config.yaml
train_examples: 147500
crop_scale_min: 0.8
horizontal_flip: false
targets: ["length", "first digit", "last digit", "ink"]
arch: "vit"
norm: "layernorm"
layer_scale_init: 0.01
optimizer: "nadamw"
beta1: 0.95
grad_clip: 3.0
batch_size: 128
Rows from block 2 of a small image classifier, named by matrix and row number. Rows with one number belong to one neuron. Each number is 128 + 24 x the weight over its row's rms, rounded and kept within 0 to 255. All counts start at 0. Numbers have three digits each.
After each neuron's rows are labels from the 100 images, of 14976, where the neuron reaches its highest value: "responds to" is what is common among them; "colour at peak" is the nearest of a few named colours to the mean colour under the peak. Only what is clearly more common there than usual is listed. The data: numbers of one to four digits printed on busy colour backdrops. In brackets: how many of the 100.
# fc1: MLP up (model.blocks.2.mlp.fc1.weight, 576x192), inputs 64-127
# fc2: MLP down (model.blocks.2.mlp.fc2.weight, 192x576, transposed), outputs 64-127

fc1.481:137108127145146068131139121125103114108127120144126145117149156070143179098177116141088121147122133141133146189047131146144155125115145138128139149145145141109143134117128127160158120130123145
fc2.481:107177121140147195075112133136104138137126103109133147121143120137120151147106088110176132124167141118089154059125119124158130136120101063141136128101143116127184121131127126135137175113130155
responds to: white ink (72)
colour at peak: grey (54)

fc1.271:131126157076124147133118098094131103128127123124153117124107135112175147140096106105128124147132111138131182116105085143127132128133144140138140111059135138133109128101150135118124147124121095
fc2.271:129136141117125074140178127110120139109125143125136102120133092094133069084131142124110119171141125163157091147153158130128141132163119098133158140154136089124162131123133126125141098113132135
responds to: white ink (63)
colour at peak: grey (92)

fc1.43:152120124113138130135127077112159123145129127132098144076100131122141161096109097143124181121153092160155115072098136154111186106130144124133126134126139125119133124140150103088090165157138125
fc2.43:111128110168142128148059138121137108146135116144106120132135180156094139186163151147142095105147136125126114161113123142121094130088169154126108112192124155097134141130136136134140165142142119
responds to: white ink (68)
colour at peak: grey (68)

fc1.489:157112138131094144115108124144082133108126141163131157106113143103123108118118132126119096119106134127168107119115217177153113155103118141119133160127149133096132116127140160158102116143141158
fc2.489:118118101117180137134185124144130128151128113114130068148117104125106110103097136123119109144215101170135152114147098103066164148147110101138128130118109117155139140133128110104141102107100174
responds to: blue ink (99); bold (88)
colour at peak: blue (98)

fc1.230:134124140093078162111119112125125120110132151129129148141125154139135148106105132150103114144119123148182147062104156154138114121118119171102148134099126123171129115120148130137148129149136135
fc2.230:150118128140161103129183115169123140170149080124096093113145111127129135086142172121148140097181128100067106134132130137118162132123084073147130144150122119135143151109099129145101119139159141
responds to: blue ink (100); bold (78)
colour at peak: blue (84)

fc1.216:162139161079120163139111116097128126097114141134144141112118136139140092152098134106153156115124100131104144088172153125132127158127114113148116112111151122106081108117129144081078150129136121
fc2.216:087155151094095151092107132115127100135121096122131152116151099126118115109095110124134140103069138133129140065149157117109115137146093128142135129153135093141172098151102137125101141127138129
responds to: blue ink (57); length: one (53)
colour at peak: pink (62)

fc1.198:116112158071129138131158137173193111100110155132128117150150139123154089136180109088150164126107102115171127130116096097175121108120103152113101121113109139156120086129103060109149156124127105
fc2.198:105141141137154183095087125129139128141149053143120124100125097150118137128132114111126122093105125085121188100113113133127147109148113116125124147159154166099166131144135131121133170116121091
responds to: green ink (57); teal ink (33)
colour at peak: green (45)

fc1.270:119122106141123148101143097138128140138112157108119147098087198098146165135119096135133169152120136167147120124096128175161130147098127107142162132117178090148115118119138159104118119169136114
fc2.270:123099117108141115164145136121101127152142108107176119090118113142135176180110151136149130052118122142113108109126138146063189141147152156115121105156108149114133136131154141146124124105095143
responds to: white ink (37)
colour at peak: brown (65)

fc1.143:107164117110139154144136091100118106127121103129143085105139144125125150129099154138079104167162152136172164124092109151105114098125160157119156158082113137184101155142135122167159118133106146
fc2.143:121125141157080126088071118126121145108120137115139193099129090138131141068107110120160144095093129092172089079146180143176135147126109122135137128149153137127171114149119137119106151134138135
responds to: blue ink (56)
colour at peak: grey (57)

fc1.326:110130136131162151094141086106108116108132184153143099126111123118141173142121139114128110139168157127119162158044138118139116121121155087143137154093149104128105148123131118138147148142147116
fc2.326:138113165104178088167103140124124139095111085137090131118128119157137134120115164123129109092147120146151162164148147133115137116116160168127134127130153117126126122141135113133115129128109149
responds to: green ink (84); on a plate (65)
colour at peak: grey (67)

fc1.45:144085167075111129133121098101109136158132131086130162111124166103186159138117107133090126168106091127111177132080140174130159142116157134172137129099115132109122120099142155138134127114119126
fc2.45:118177112167143121071094173128124119158133148130136152105142067153127088105115120151158137106172148107110100097151141115126113149140116122131135129177137151118095121118117154123168127118110130
responds to: white ink (25)
colour at peak: black (51)

fc1.268:121091138105116108148160115148163122088129155092131173151156151092169132130186100129122138155114096147190109159073124112131154135115158154137110115109148143137137101110132106116127126113136103
fc2.268:108185149170193144111100078122123115116124113168125151068132101142117145114157111095109132109083126091124173146109138136158123136151131127121145124129141131135147138140134141138168161137143102
responds to: teal ink (90); on a plate (73)
colour at peak: brown (60)

fc1.491:117129091130160162127184082122142141151095156095146133089118169117131168150139092136122176146127133187142156156093098169150118151096139130121135130127137092142067127119124152109131118168124132
fc2.491:110109138116129107131113122109112122145144124081157153079118137135132148200106187126143137103102130134090120089136149137102178137100148158125135113204115135116094148122125128127101130129117111
responds to: blue ink (34)
colour at peak: pink (54)

fc1.174:127140106148140124109164111148133151140096106120099127154112133101093118097172114143146173152164161163124140113130142102161145119104119133092169167131157106114139082156155105107103110143191169
fc2.174:115132098090123159088128099122151149143125136137130122142125117103128079119149158114166124115131152114136112067128199124123156166101092135124167149091152111117130097168138188115051130166124151
responds to: teal ink (27)
colour at peak: grey (60)

fc1.282:116151091081117152137115156103114091087128138136130120130110137130125126134113143132087099149150091175193146114142134137097090118114171166103108158111128158130105140145152162137159119163108157
fc2.282:123130120092095127122105141139126113136146125143127136116123087171126166091076105101129128133128136122139087100172161127165133133168103122123141134084098142134123097117124125129128150124130175
responds to: blue ink (58)
colour at peak: grey (58)

fc1.82:128087161113147136118112098132117142104077117158114134114114123144160112129131152125138090130145134085139136143119119161190150116121128139136126149126130147160115153124071145162152140101110094
fc2.82:094111157112151142135168131131128115141105118052157133120152132115123167105126093127114114140140103147096106166159149132100122136131139107123159130044094113127132134121134139139063124112156147
responds to: teal ink (77)
colour at peak: green (59)

fc1.531:111082139102146105140150095126125147103126126129124115088122138144140154109134133147125113126189138139114172164103084145134189104106188120136147118140133126174096129164122118131166167126135121
fc2.531:109156099136113127139082085124125137102111144059123163098136132099171119112099130188126134133144156146141071128159139179101107127129118159101147154147111155102142129115116115154114127140166146
responds to: green ink (80)
colour at peak: green (53)

fc1.360:117102109155130157110187141157136149114125159172116097147154148153104117126168154127136120113125145108097142168124124103154122102111085109127120152156138137100116114118113105139126137117116131
fc2.360:122069120127140112123171153102123131128153144120111112116167081148129083088162139148127138110117176144153096184144161116103134147162100119126149111150123129113133111157143168131141114146155108
responds to: green ink (70); on a plate (65)
colour at peak: brown (73)

fc1.226:114122120124148137138094131134103148111141121167128211087108122157129165112104115126144117095123131126153163173114161171152147156113146175125138139109158139114114140128126147132158167154128127
fc2.226:115143145130177110138195145143107139109125114132166100117138083065128059078174131125072116182128132160157108129187123106101139136182115119136133104134119124138158126107125115131091090130155128
responds to: teal ink (97)
colour at peak: green (35); cyan (34)

fc1.380:095162108119187132148140136136154115103149124144139127119119131141122172106103125125110159116138105150163161135097152124075160133118140148136141130114155108125121097139174103106127144149138142
fc2.380:163129121152082125118129135119130137131138104108090127158143125107108062119117164141123153148109121119143095064188110113100157147142063100132125140192117120151147106121135141114130107139108114
responds to: green ink (69); last digit: 7 (26)
colour at peak: green (67)

fc1.11:100110119115152113125142091118137118138133166115142154083102158122143170135140065116128130162093146175177146139096097179144102166117163150136137114102159091138126122113129154103142144136152100
fc2.11:139109146121130121209122117120123119143159123106148093124132149171139140184115136126152107126138172137113121126158126115095156140105157151136126103149139107131131092107099147139113086119118118
responds to: yellow ink (34); orange ink (25)
colour at peak: brown (56)

fc1.249:146096149098087096115121122130146119124132123077117152160133162072172129134182083130121120173099089146160104139080110165156160113112158145118118111103117168128154134096142122132109122108116101
fc2.249:118168113117169130112093086110130114099106121132173184050130084126129132115134126106133149105098148110158153119137163142145128148120151141126129120129176148148114098136144133126183180132123109
responds to: teal ink (89)
colour at peak: black (60)

fc1.421:123135126158142117148108117100070150152159115160124152100108143145118190121056147150107113128132139130102165159115173186131123122112141148140157154124151094111113154142160172165148107150122163
fc2.421:119069129100130136156121137117135128091103077085117087095144096113126108105118135140114135136129133153192099121183107134086167153156158133128144114149116135118140107124127150133099142125125113
responds to: teal ink (85)
colour at peak: green (41)

fc1.507:161137160174138143123114116173148157146131131138142129134134133122142114131150156124150161095090157074102096127127138142141120116111086138170139129142134139109114121127120087111122124109163093
fc2.507:125083134132114180129092114134133132142130185134121134119121127145134109114138069105106143158064123108196071114132125134161145101163099092128139119129114112150149146133151099131119129120139113
responds to: blue ink (100)
colour at peak: grey (53); blue (31)

fc1.479:112106148063145153129143143135142128056138183167134085168122150141135109148128149086118142124114099111146172129116105106122126118110111118157108142135131109136123151155111089114138147146111085
fc2.479:102109130097129128152076157133118132115142116122126121088132106160126150135108150120129139082133135103161132162120140081180143128137135108160129129114140153112132099088157127136122161135106105
responds to: teal ink (81)
colour at peak: brown (64)

fc1.116:157126119109157128112110110155102133168078093092136143102108189132124128145132106147131170126131140128104129144135128119128102140107087091130163193131119079132158115109136128110156114134124186
fc2.116:137106147142128101112139144131115085137167138146111103141128126134150104092109173152126119102080119151115095130138156135104110125139138180151114150156087166167140155155108127113098090076127099
responds to: on a plate (100)
colour at peak: pink (57)

fc1.328:144129117106115113118187108153115143117090118109111107137127145133144121114112124155112156153168121140158113121102153123131140124076153100136163153144134130151131118129125139122130131164176148
fc2.328:144145085125118090148132143114123089135126145115145136156121075099166121084142113167118082124124092111160120133097139100156102121147151115160118132108159104108152117117103144128145101130124129
responds to: yellow ink (27)
colour at peak: black (50)

fc1.567:179126175071120120151124089107138130139128132101136117126114154111173132137102125122134146148111083122139147126116128142123152138133144088165126106103120155132125128114142141107112138121137079
fc2.567:150139127159130123148126156104149116107111140115131148121119100169125107119127152138168143102172168112162091177149110116080149091087109140119130101154142188125127153129155139131150108137139146
responds to: white ink (47); pink ink (27)
colour at peak: black (71)

fc1.87:097109070194132139117160139185137145138122151151102126141141141134099140120175140147126114132134158124118126157102106131154128123111102137094132156140136141120126118147124092160147118126118156
fc2.87:136171130084141100090104137117106100125143087103140138117135070136128118072085130146130123099158148160165100137125172092088153128134123134127130123153100150099195120150126151138116136140163126
responds to: on a plate (76); white ink (30)
colour at peak: grey (56)

fc1.511:127114119110143106095158119147117132157087110099122124130123129110132131048154122152126153143172151140153139130123177115127159152115145108125193198159133136110151105108176145080138141133152143
fc2.511:124087137114139164065132114152113129148119088055141112108111126155142102159138193134170128117134136103132085065133166110131160126112110089141136137102123124119138121147144139118180110112171103
responds to: green ink (35); teal ink (29)
colour at peak: grey (64)